config = dict(
    arch='resnet',
    model='masked image model',
    dataset='made-up waving flags',
    train_examples=195000,
    image_size=32,
    crop_scale_min=0.8,
    horizontal_flip=False,
    translate=0.12,
    color_jitter=0.1,
    method='simmim',
    mask_ratio=0.75,
    loss='l1',
    norm='batchnorm',
    activation='prelu',
    channel_attention='se',
    drop_path=0.1,
    depths=[3, 6, 3],
    kernel_size=3,
    stem='deep',
    avg_pool_shortcut=False,
    widths=[96, 144, 208],
    init='orthogonal',
    residual_init='zero_last',
    optimizer='normuon',
    muon_scale='match_rms_adamw',
    lr=0.0037,
    momentum=0.95,
    nesterov=False,
    orthogonalizer='newton_schulz_5',
    adamw_lr_other_params=0.0017,
    ema_decay=0.995,
    steps=7200,
    batch_size=512,
    epochs=18.9,
    lr_schedule='cosine',
    final_lr_fraction=0,
    warmup_steps=360,
    weight_decay=0.1,
    adamw_weight_decay_other_params=0.01,
)
Rows from block 9 of a small masked image model, named by matrix and row number. Rows with one number belong to one channel. Each number is 128 + 32 x the weight over its row's rms, rounded and kept within 0 to 255. All counts start at 0. Numbers have three digits each.
After each channel's rows are labels from the 100 images, of 14848, where the channel reaches its highest value: "patch colour" is the nearest of a few named colours to the mean colour under the peak. Only what is clearly more common there than usual is listed. The data: made-up waving flags. In brackets: how many of the 100, against the usual share in percent.
# convs0: first 3x3 conv, stride 2 (model.blocks.9.convs.0.weight, 208x144x3x3, each kernel summed), inputs 0-143
# convs1: second 3x3 conv (model.blocks.9.convs.1.weight, 208x208x3x3, transposed, each kernel summed), outputs 0-103

convs0.97:151145086108088176120133110098110129120085141098133176143121140128115118115123045154097105117130125189118065129101125133100055150124114098135117119091124119083159180123075177137136155150138144106151139176116142138122100120177098115128138086126115087138158185098084142118117124135151102132099080144121095131129123114098159136126133136145163075122133134086115164118099106111135098095085154095152151255000070151100081155157085137128167
convs1.97:131155131094192120076130120096090145135097108132139189151127163140135112134130135116123115136093126121103189174119084132110155149130123148075151151099124112140101144087077051111177102168176202123152121121105157149157134134154107114149175095084137108147136167138117142135125154117170126095123134131142128180125109
patch colour: pink (48 vs 9.3)

convs0.31:134153104040081206116145106137091118117140123163107107111128064131097128109148060159139108111123100122119126155067124156136101143086076150092076157157141122145107164041119174144144137170084122105155132125149101133133103167135085113180146159143120146140173141128097062179096118114123205118158159165100118130146131128122154113120143132120081097098060151127108120120129159156148129063221098122111115106142148183095094150202163137089074
convs1.31:185091144132136184114150129126167138132111133151099113102168124127061115044146126138141089141149141125130134135103113160095103095167087095132113158147151164130149138110107124111124102105154155166134117137148121113056085064060115094119122148113115118153192096131156154115154134045106118169131078139135104098150106
patch colour: blue (27 vs 2.7)

convs0.62:103129101101169148131123161193068135096153091092133112108124078145107160123094178061131188074105131097129126157115141037140147123136112107071122131048146139133165106125153076132112132106082100160088125052137217152139113136121135124216127129098103034135133108161080155145121131135173153171152145116113113126127094118107140076120063143168098077141129152128128125149172158149093123135132146099113118101185114142172105156156141151166136
convs1.62:134097105141115123132138123141116102147169128146103160135093135139122230132141108155108136119086101143113109113155186169115130155153130105133141193123137148150061127218105083126021093122079133100123126133122181140128108152156128106079082098072129177144109223120145166132155153125090128127144116129114043108138101
patch colour: green (64 vs 6.3)

convs0.60:103075164117123099161078099125121078116157156076185118075058090128120099137116076139131151108137096053161132145082070138178144135089158171102090122116111147159150125129129109112134077112106142137206142122069112178086163117151103134122154103157096137102106133097099116133113087188155197162175138145085103125135121141128134222142102145115061103141098142154091143083110169150152114151157074119148188102118103128190171136093154123117154
convs1.60:098115128197057134111141110144137122185080153091109122124141140109089102132138133183121158137143134117145131152099100082164134160085130145241172132165157109111089134100099107097138099136108143124153134121104123133137135116113086132108164122129118152138103064115094099126208123140058137117156076111136111207059101
patch colour: purple (31 vs 4.1)

convs0.84:191099148112140118156100139083110083158096141091119107070116135123124104112118085165128096119164156165163159194116098125114027126162099129099095152122227127099120208166146150137129163136147059171103158164130133144126128124086096113094142086135178110062087118070108087153163105161140118154112134183105084140142110085153108167146163134144083107133106125092151156146084126078148109090131139122105183199081124117136137106134102128088172
convs1.84:129234117106220120130127135122104160108126136155111142108109115135096131102124109104126103114116099113130123113202151097107174147098137149037136142105145135127090116150081084113130083110123140128113130127106118136149122134152062102165067158101135145147133199149103172155172133151178168136115105117127143127142090
patch colour: purple (33 vs 4.1); pink (25 vs 9.3)

convs0.141:128123100132106076126125124090141139077141101105126101110116201157081098125124058142125103138141136165137173068093094188097137065126131092222142155150136119138105153100150069116057138135182188120180158105090092147091156091144077165089149075115165155151115160139156130141138152114101128124095114154155110126105140082105064113126133115098144125116153111076090168153072111168160155076105200148120102114097148163120129104112126146123213
convs1.141:132147119179143113116105114209156046146181153153088104133121165159109155141081128168106118173168080115138104098144143152133136125143118107148167106143132184184084083138114183136089160107111149112129157105093116119108137162161149115000137115115115103145133112106165150079150121122078117096122144152175104105185135
patch colour: black (53 vs 4.2)

convs0.58:160102157109092084132098150094097127087141163139113103044110142183108124129147025140172119130155092096090138114182167161145128093140131085187128128096139103130131129112153153123109119125131117157114091176119123109139161143120066145124125216123130120114122109161081123113101050171156127145228137156077166103095110143144132110087095107171125097106113221144154119156146103097080154152134151120095141137138089091104130125107140110218166
convs1.58:173107121130163165126100141092168130156115101146118122170144187148111078137159154096111109135131164111145146165114167124098129111152118150170095151162163100131171157155165124124125125156146146140047122095152118129144111093059155071126168145131139106168182113129144108172156098130142140110107075146102139138129148
patch colour: grey (73 vs 39)

convs0.96:124129092092163065099095124134081144111114122129140086092162144123113147083122129104200197082072127206116108135174077143124122104126079081167107098172149111112171255106136102109159154150147125123141115128146104122127127122092098118102127175151173148153140102160150151110103070181126136119105065167140085092075123102153111147115088174101159133136108171123104137154087119153098120152101098103120079133118136138152139144149137123147162
convs1.96:122134129106219115083152122117118087133124120101173061123156130088065221108080138106141089107142185148145153147144100095128165079197091148059100124110141099153044130136144057113098157167146143166112085126140140129125079110036162107098131121117109160111098109146120144096129135107172128128154113108052120147130083
patch colour: brown (64 vs 25.9)

convs0.176:123186170157114141118115090128081126111056178089148118123161124186137143100155091053134133076121157118093162133129117164119153105155137139146086133122098138124231110135130115091117132075135110161133110133163103180145064128139131097249141106104148082070038136143104172124143127114092180161098115127139131129120137081139197122187129126131114069173151110126100149088140174120137146103125122123166123168123116134081117124189108163136126
convs1.176:099072110111156170140078140113086106143107110092106093094175125117085117123165098098128109145095144126112133118135107152106096174131109177104000123116144107157170090153108124121161108145131148144150107117111072097132131147161107161083092146112170109108117124125142158187093089124135102034189143105096124147116092
patch colour: white (31 vs 1.7)

convs0.5:123131134160087105123119132111129119158119123127131102102120102121132125100121193147144141125069150127144113174151108101137159124214081131150077124125099137106181129101173153154195140126113015193114166156113128136133157106188109118132119082167146151098145175078113102107168121149148163134091118166100082102143088134125121109106089191160059089182038132087090137121120117106135134096103147177113136215170121154133104085188130140158130
convs1.5:128146140163137145177089109122134156159112164160084158130106128125144089160109146126119144148148065081115096137153131110085080144093124138221172108128113138125163105149040213105128108088125109096119166108110104122128168162217125143133154100180134100139139165136124174193144119163040157110081133125123143109162104
patch colour: white (62 vs 1.7)

convs0.116:171126106059154079139139113107122092179163087045112121096097123148139119099142134127158102149055159142106112085139099170147193115139089098114085115104147115143190176107198133120173140176135064182125151113084097081119163122172107100127187139094110123072136150123120118124101095113129112164062126151087118174171145130149080155153114173117069134123129150106087113161090141108119101128117137068174133203093092122071124133151121106100162
convs1.116:130161138116162187167083116122138141133166177135125121124132205145166119116094119115136087204125092140117149162165085153109112135112107108064184124144111127205134115171050106111224135031115176103139142165161117114118116119163112099163112100167134062126116100134102175163159092143095151097096109149114145080163137
patch colour: pink (51 vs 9.3)

convs0.67:151062119086102090167100146121125127109088104121137062112127181121142134121179100117124165183152092120071161109103092160113102107134145083169100066133095149100147100138154123136154107111137224141111174062116053067187136117124132138120074122160131123043146162114096069103122147177119100110168122136106131078160146132112128186106155110156166134096137207149151155125139131120136155058140127150128188129076108126134100150115100119176133
convs1.67:133161127148076087222151167109170112076124155092138135108208112110088073121108088152132114101195121072152149133089141124147125138114150106117136123119057092093152100030145112147153111096167047148134125111105095137120129110122141143107143135188159131137147135135131066094134158145172097160055172151101176143087136
patch colour: black (31 vs 4.2)

convs0.19:120107120030152106160165161159167118119119064141126139087189139056124120124140117103165134136112076116137231166117130119143095087124128087178140045166134114154105104094161087127141077165100155168149124160132103073091118127108111106104160131178089084042147080078123064161110133096157083132069144121106095090120134103100124131131156133161132125107142153133119111087119193138085080137145120104138079127121157133074158131126132121133132
convs1.19:189119114133134103203106156130199095119130118116070035133118144111195079139179133177113119089127157073121116123064114126133125116126121125130129121143104115073115091093129109199140179070132095139110141084131167138127136121078154130159102099105090115133120124106135121040122141123086155227084111106149136164158107
patch colour: pink (31 vs 9.3)

convs0.165:102114137118086182223136142081075085067105111085122068131109141087127160161100153112103143159161115116142083124151108113146201098090138218106173145114085168141146165123166180107120128116158199117187182099146104126119130119147114117104121092097101160128142197183084075129142111109117107172159128093121094114082144106089146130120145131101113111129186117091116168069161153148106110130134164096147137064118085099122111130105134093079106
convs1.165:165138142145180141198154109090146182197153132116106156133100139114158171169096111103120140184125103122127200127154196189135143151115156102200108145104114149159156103147121178106172159075083073101130171133107130158108164111237145124207146135124106109154130103117114194167146123117042129136107161124149141139154137
patch colour: pink (39 vs 9.3)

convs0.33:190109114153170128170079143101101133130140112127150116171146112108125111145100167125117242123124127068099106173086114159104144100168124095113143120130082140136099195130116123145122131105078090098074133096160097044134163127142159103137124126103149144149125081111125172098100122149235132142113134225151134152135130108144154049124090112112118122102096093157198128078098121116154115123126122095179112150206100130099095118148118167155114
convs1.33:139000128148071146076109101212132138092117101110159140130119124135141085149143126092091113109166179123146130100091078165134059067109118154195102161145156158152156111139142246120144146099107112131167139135131131141145152126131141107161149095140155097122149086086105094147132123133161098096126118131119132058056116
patch colour: cyan (29 vs 1.2)

convs0.131:095104123138153143153112182078141115152128156106203129051170151140088141057089101070107150150093103175071157155107189091108125102149137078182150093158205168092162103143140138109125161175115087098174106089153102110136180137132134115165148139131099102119075158110137068104133119179138215154109113116146133107119111121149144142080130146121126112088107066161132120163091143164119108129101130056157201076116136117146130138088118137100125
convs1.131:153173094096124075161147178117109110137094102073136134103127065057105127117117176081114126120098151077099113145138143088138079158133153132124114115105097122106127115129139167177152115135115151162101155104133124115158172134138144122179152128134132120156158152166103183099044199119174039134087124237127138165114144
patch colour: brown (55 vs 25.9)

convs0.89:145110194140140121126138168115125131089167109125112089172109114148080108134142118144155107132085093128107080134142077123158135129106152130113142231131085164097094071143173132116157114139136161073211124116103136066091128136146159122114145123085119149165069146194146155134220085146059145136161132091100091113144132113066108102121099185124152112197124135068132151119124147190144114110088121113126190085134122166121150175095096078118147
convs1.89:136155158121086143091132166141114157088115179137128145093143151111115145134120154138135079118109164145139119149197133162122087090103127121189138162118126122170120149128101190116187026036181138146152137103120101080095168111188116095214168136139162140121174079108132181136155132100098130060047106123131179070091138
patch colour: black (36 vs 4.2)

convs0.177:129163149122133134116072064075114141096059164049104096142152175122162136150131002070131146135114118137116175121111108198121132138150112111129109125145115067147142146112152106157108136119172146111157129144166219215106150130108106098167085145149098121161098128125117136083166155161131124186138106088139138110117189135044117126131164102149140186163120141163091126092136079132131175119153116127148138142077103165134103117125151091137122
convs1.177:123131201145105131147120102114115082113096175147077089119234145102120122122084092133133095148128110069149130142069117134121099110127157134142096152107150089110181142188140122104200083144174115165179124118150117115128090122099151104154162130051174140123176128190114136101155153080166181069117133113081135120127130
patch colour: green (44 vs 6.3)

convs0.6:152106182065086129168123077100138134114137093123168150124165121120199121114112104144118158141131103156161160118102150147148100180139109096116131148133115167132117125197156121131156142022172123157119132107150178163146115169122127141173101151168088147100179180207044048137129106112112116090139034129105147125136084136141117121050090155129131158104118110131143141110157128073126127198147148139153148114082119082144104125071113124095142
convs1.6:165143118119125085156117113146163120095161128103102183063128139120060109143102194154147104119144132115099138142133112135148124123097123108108126183115135152144129165134127117127114139055144066152158139159055125121122165058073123111108193094106026151138029107126101128117137141173145133148122067117127113131128149
patch colour: grey (81 vs 39)

convs0.161:218150120097116217107143189175099108142161136138138077086145204103064129137152136100090106137111095186126144147099123151128117118151117165178140182088157161134127113107130161092105105107115124111136117156131179097134133136096071088127153091130164089133109059179083160161105134083119149110148191083144108096119172151104130134092131128171141062102140110155065164103139057144127136133087147098156148118123089114130077138105064082132121
convs1.161:136112153130119108056129077158123082126104135095173178175162078098125093111143093119194139128102138171147147108140072107135132132105147141082134126091185137112089107149137131111147146097174137071072111140069170167168125117074125086108137091136088108054123074120152153153174085124103099124159074156098097129109089
patch colour: grey (64 vs 39)

convs0.198:205143125110125159103120152084083132110099147104132112077107161154155117104132071140091029135112118174136109127151082155145039159116090140120094113133145110107147255124150176152172150127128040120131160139124140140090155134142101156114107148139173109083128109109128112133134088086163110184093100125113128112081105115134076142096119187141120144152162193086124109090066124128112139111140142139099130195129118122148123128161123192089153
convs1.198:127216130095151094055154153038095109133130132140143179117148161134122071125141114139113138112150152097132135176147087107071125160132125145101126129128154073127133165124109073105147105140125122127116131123120157121137088123134106088255135138123133166147118172116119104138179116126153148126149115118145105140176119
patch colour: pink (30 vs 9.3)

convs0.197:133148111136056123114094120150103104144154131151162079087114176122087071084124068160120104110096121143117133152112165112147082093139147173071028130130122116102177097106117141150107193116090135134101114168140113147092140150118083114072130142121136149154142206138096175132106162087130137156125169169128146166108119118100091147094087106094110087093120162109115137167175146167112153142135107096176141065077137078204118107086207150160168
convs1.197:123095141177091154107119103178093174152119156133108130137162115099113204132136132142144117151081010163153137150134086104181064128131113138116118150108156060150081201097131159098170121168133153137156143146111169124145108140133166076101094130162091095142163243100131132089099192118137121116156075082165095086111135
patch colour: purple (27 vs 4.1)

convs0.178:137109163180118107173156172082149142121175143168118133102146148177147121118144077183084157148116094106130089141120153110102150115167174100113123181195105136132166178111126155139111133135187084153099172157133127069113107047164139118094131047097143206147127125120140141139159128088100116087156124090158127096086086136143119253163094106115116136074151093083159181110132123074126136142174112162118121140122121087100116154146091142155117
convs1.178:126122182146164140079173106107122175126094103184102151101171140132151155111062044130108106152016106255119119133169175095115195115122145137125144161118119106134160124162120124114172161096163138136168132137128130168151129124052166125118140106134154147164165140137130193137138132089152146165066087129097177147105150
patch colour: red (55 vs 1.7); purple (25 vs 4.1)

convs0.51:153118136153135061114164183085099104117123068186108075138118118088119150057201105139117146058153093108091123127133141131092139096086073159171082156165138123142147107108102132119111068179054097168132121131143174113134096161164146134145136128132097098126116065082089125168118123083160129122167109172128160105141143120150153102093062091130123137115139208112174132162163121148098141123175131105114150112167129093074117136195162133127056
convs1.51:122137118107141111076106082124156158094183139148139149213171124125210113134083093113117110097080155133143158139118107155176130144152203138131162164126149109114156120141122124090159108118181094120155109144128143098146032238072121117139159102145105119068157103134086200081123141150145125070052095102084125182124089
patch colour: red (38 vs 1.7)

convs0.146:118142121141132160079109140145072156156152143129125105098172135142126133127148143016143169122151092137154095178143119109083162161144170102123092137117128110183134195123099083111133143071105072127075130010122074164075146105145121113152110070166145069142129115117128123164224154109147176113152101123112136118128127111093154092120124117179122148158123123153106122139108140128097158125126152118173153155199089096049114129093128174144105
convs1.146:168062093119104158169127100186159099119138127166137181158146121121112209168136120152115105118136163119091196118100143177142065082160098090156084130152120165149129154204129170137156153124171082125125108151150121085117150128135146103120117118050136164110101140108164119158112067135107126085078109152076112120109101
patch colour: green (34 vs 6.3)

convs0.21:115120162098154104098113115146146125073116152178129052163113179139138113100144126117116103105195128172144102155097076128133116075154129165106049140102125127117128218077133103160115138132111045134183122150116139129108101133160056133122118093108146130081100111170133107118149157199188119194099118102153104155148120112146132092123162144171139148145060095107170109158121180148175114094107176133100107191133135135153095063095183155150119
convs1.21:127075111097112155112145125161107153153156185090199132076097112123143154149140138078128103099075166116135115120133111160106123150146139183183205153142146105148061156179158130143136108139131130141166178123142151116086166123164100160174111136115151127101118098122117127128153162159083164090042143127083174116121166
patch colour: cyan (41 vs 1.2)

convs0.190:126174107108086121138099063166077136139069144064106117103148111075128229124104108139092128113114125183119111148135154119133085085177117098165123139086114165132093114104117169136126122150128183135139107089133166115116078131133118188139057152062126129119132100107141098095122114124132159158214121123089132146126137161087184083150107178149179109104179151122138198108142164150147077147167142153184152144097135162112145148152090144091206
convs1.190:151117129155070140122177116143153163134135162156121135144141174170160097108156073108127124129174106128072121116112101182093128112096121117118129145128122166149143091135104047095136065113145129170088164139145098101154149103128195110124181149132185118101121150105162137176121078159140125137128147045145128136154141
patch colour: grey (64 vs 39)

convs0.98:128140136035109129128087238149080089114163081130151134079158127160083131125104145181103144113146201113144172145105123131112156168086090126113093134107108105105154126105108121092118152134125157202117143156119152161126141121130104114148139126154100135090147135127094031127149164118113207127127196089126140124118096125113151104048167069133125158136092197128147092125180098117133121125103107116139078150186159108123076166077157143108121
convs1.98:131132115141108139093131123123158109149188123134156076155123122125078091154083108109118145104173119151110107127142095112132140136143115199123136176129129149083144178117121127091097132096119059100168095115045255122149133055094104112103105107126068165133063118131108081111159154161114136133135123119076161155060124
patch colour: green (36 vs 6.3)

convs0.63:148131079125158164079083122144058093124130144160144151116137163128108087132124156092156126151126122098122084151121120024063136154117136154089143054085105130190166110083132113170150160094115141107127099105130128168081142125127072122143134161119106096157109150203100183130142164132059121110103094101113170147182126117163175109136086137137072066124162081147128164139123134133116127097115128139140194076156122165090180097156113187187155
convs1.63:135106092177155122104083135108171134099118101102135136119123092132104181131133112098167150162093117156144091123114051106074156174105174130152127110187197109136154126183122155203170112205175140136124136108205135141145140105147109125141087157116174187159109135110111133128129128114131074168185096106088142150138099
patch colour: yellow (27 vs 1.4)

convs0.200:121137102080096129164130163140129141099167113116167128118130109170097119193112103171163149126112135081188173167158179105056104129122130117118138126164158125108166165095149070151184118140123176106112113039076065102075158078069138134041112130090091136008119116152123105093154105118165111118161153099122121130078120108090133115164121081134146121110170111103156136119109172124147171129122132172114159124144083118100118159132115166122181
convs1.200:151117113065089148189109147122106194113169090161056131110134173095122138100122088151092120139119154134133158156089178120139125155146136135111071152130088130089108163109105136152118149127113039143090113066120147166104121144152184196070133062093136090126150092163083073076143110132062156077096224125141115199108141
patch colour: black (72 vs 4.2)

convs0.70:112097134119177157178103167117093150094125118138117147124130066154100102129158068185127141096099166086123126096132097136140067103137108086100081164180094166169160139097085100106109107075097126084189170122129108095142091147147125081185104086104160132142152121160127126170136069162134203085155096124095114158101135138153109118108139118122104121143149088129114207211149151069136109137092150157110139150097063151106125160184106210138110
convs1.70:134117126125180038066115080140097119112125162130129095167139176124148118133069105125118126145157156134122112147153143143116169150144079126222140112149107147099115182078137113094153091156150134116137154089173136149142144178174119136136152058117183156146153136139160167141130151169169153130078149140146104129157050
patch colour: grey (66 vs 39)

convs0.69:148121125069153127124153124162125111095129140138135128145117255096094097124123101080148131156188134118130120100147111128097150127108122123159163108097169139133124131167128126081114139114115163126155154130153154101126130128113133059121127170110161132137128075202118153170102188158145052093073208088144104095106136094100125140103170126085106124159119122111111106081158134145182086085134148104136188153133073197071170069108153191080126
convs1.69:143158106190128176137117128192129082152147126113188152150137087101131103149081168136148149164149120130114158134141149144162154126128144152129203123058150150101104182101160120127133154070145122127101128150041128159129165127126096127115136094130116138126174078091132087106119091113130145163177120197109158116100146
patch colour: brown (52 vs 25.9)

convs0.94:101131146110112119166120132132117060102039116212106130092121125153063207116104112139156179159127110061062140113130126096141131110129178100149108115116147146109191093105114138120136148181063085150181126113161134073152103190116103142175234120118122104140141146154164135117111079076141105127191142125122127104131147126100189163102107111150136130091074173151099104188136167131108064126165150116092131134147118148141116145129137103109130
convs1.94:145091145145126145141141134115109135115116118146102158108148152198074189161112119114067122147108144106128136164126134144101120048136077188118135118123141143165152185135092126064130089084138129128130113100057119147112199138079101221149077138137148120163073106084181090112133102136148135139129147126138138153079120
patch colour: blue (26 vs 2.7)

convs0.159:144117199162139098141098129107085128094096205135126096144062185130101137127104090145131116129167127172136097139074149107192168090120142129138142126166172132119144223174060164106081123131123234177157114130106125128150111094073132103140144190119125157210067082096121150119105100141104105159084153161118087107166159107138151087158144134150143102133107124115088106104124152151152116143172110142130139165153144123121120166192093090132153
convs1.159:085185104176162190107165158170125127169171120128165177127139100087038218133093114126113127129136134143122128082143105098148157133139115145107116108027077128133137113110147084114102119125136124146099099146143079150122155119108132175036102130093135127151082104139139107135111128110165082096102139129097131123141188
patch colour: brown (61 vs 25.9)

convs0.204:085133039088088077097150115106119099066125133112117099107180093105184149096122114177153118115160141140130147099121119104131153097128077153124080109134159098187120136098141119135124119144124118158098157117069114120152100246108144141162121144109107107109130178128129138162133091132144086125171088127124107134140150133091185112148118127214081110194123159103175087133154126244131134112141099140126105121094099120087118152166190124100071
convs1.204:114140139152116107125159184097134171108101159116089093106064145119112092123109121141160098149150136196162099164108146106133132127144147140121099162095119143103069118064123105139152102149189093132178102152129082171179189062098137116113106095123131133160109111095070124087132159168136094130159127102191088130102114
patch colour: green (32 vs 6.3)

convs0.108:117122124141126141160101205120071169190148046134152116133137141119126130105180067174180106079084126156110133155125144172055141113123101134140101114150111087160159134159092122106127160096113143129128127106157148141128165164158205125106117122124089128015176117141112152152086136101104123093169172099159096158156122108148098163159080124120114126123137115147125153198149113111055105095116128079178080141067102117080118155191112117158125
convs1.108:139117153064134059114072086134118131103114105139111103138064074133193142129197126135137085146109101157130121125109154104098084140181128127153166120151104168169116108167144111149127124170122163100045103099164129114158084162098128121121121006167064077108133100118138128103103139104160114134120097161193103110115163
patch colour: red (30 vs 1.7)

convs0.152:111159178100160181127128120097105132125074162068120143138125155139187155114110102192133143115113113126125136159115140167073083175124145162101141133110116127144092156131157144175083085093152107130121101147134125114081059205102111150104109252119067203096106110120115147126083112105131100113113201179121096127152131116132105152133136128139156135097128104060088143083153176150151124109122154164073158058074132180156142098116116125116147
convs1.152:135108100134120227129134166132161132109167199074169138127095162146116112136129210095105104148082145168132190082132190105158062123145097120168151165083110127147153187132128131165129213118103147085156121160135146127143129125160091127122101123153106098129051128089086099133150125108127147123123112118134150099147156
patch colour: purple (28 vs 4.1)

convs0.114:093164133126078117139117143103097095083159107115135181124204096128074158091093126125147173076127124120137147096141181087129081100120164091092138111151112148089176193089137128146110129143085111161129131107118138147143121136183119080153147096120084161112097166166125139150144079113114125236119148121130142162165172159101169150100094142172096085100102092180094099149165154121159157140109085139149117150137117181164094119168169096077025
convs1.114:149112165142151092124109125148092134174125164163192120085102126109098186113149118124089110118154156140126178094129157131135130117142139130118074152165161164149138075134110099034048154119136110112157126098092143188067138184162184133146098085165151088165183106167127058123139146143154113098143129101127131052150121
patch colour: pink (30 vs 9.3)

convs0.26:125094122070111164137074127120115120129182192088116159134158218111116132091217195033104160116094136096101144152154133164150091137145133099208164134165150147108134097166097107096080134118077103135133110078143138185114110169181118144117082088131130055070155106146145122136111139149144135183162157129139150109113154121139158124135135111109098074193130149162085092151144134114093124112144157078136110135124130071126099176079115139127136
convs1.26:099191096110099158110097105158108184173124143148137132104092077160135140131128146142135101108128141088127137120122102107152139124105143168180083112102112128093089116130129116107135105130114118099106207135129110118119117135125066136098094120118094124134090176159088112153150126173142118141124119131176104137127189
patch colour: pink (26 vs 9.3)

convs0.54:120116151144117057122127138108099123070167148166104071141186127091164074161171135203080131068118158141086126140131093133080103055177168129140120159151103099102188101188154139149099131172114160108128145110180124110120119138094106098122120205103109158114124101131123196142119136115138098198130152140104132060127128097150167083154118087090120077099175137148080115131103104088126115101180136105127143142192157137153115157210109154133116
convs1.54:101082124132081087138111167138156115061104163134097078096105115095151111159125116091172093173073126182149098123156145068126181132140142101085103134090142147135148082142122092120109130148083127135097102113111032170124120142156141147131062098140106188092099116124128133121117134186132161131157116101084111128130116
patch colour: red (25 vs 1.7)

convs0.28:135133118128127061123136109135118127132090150114148111153102183047078109136077091154135159164167144144146139115134143117118137097137111138189127101144133118056194182138147157130125101155102139163186124105195065113142164120109121115072137193088154115085153072131097117193135141089130112137135144114097106133086147112095118155143122173057099175081175097161126126091117131102106180044151122140170110142169105167081147136074084137082179
convs1.28:109151172204102109113191118156105146078136186140125133078099150147131095131117141121133147150147162111105112176154136117162132110114134095158128087095075127149091130064168118179106140150148153171119141139110109106150121088106097134022142128115136050112113044115161153122101116124096139097107181102131110142122112
patch colour: brown (54 vs 25.9)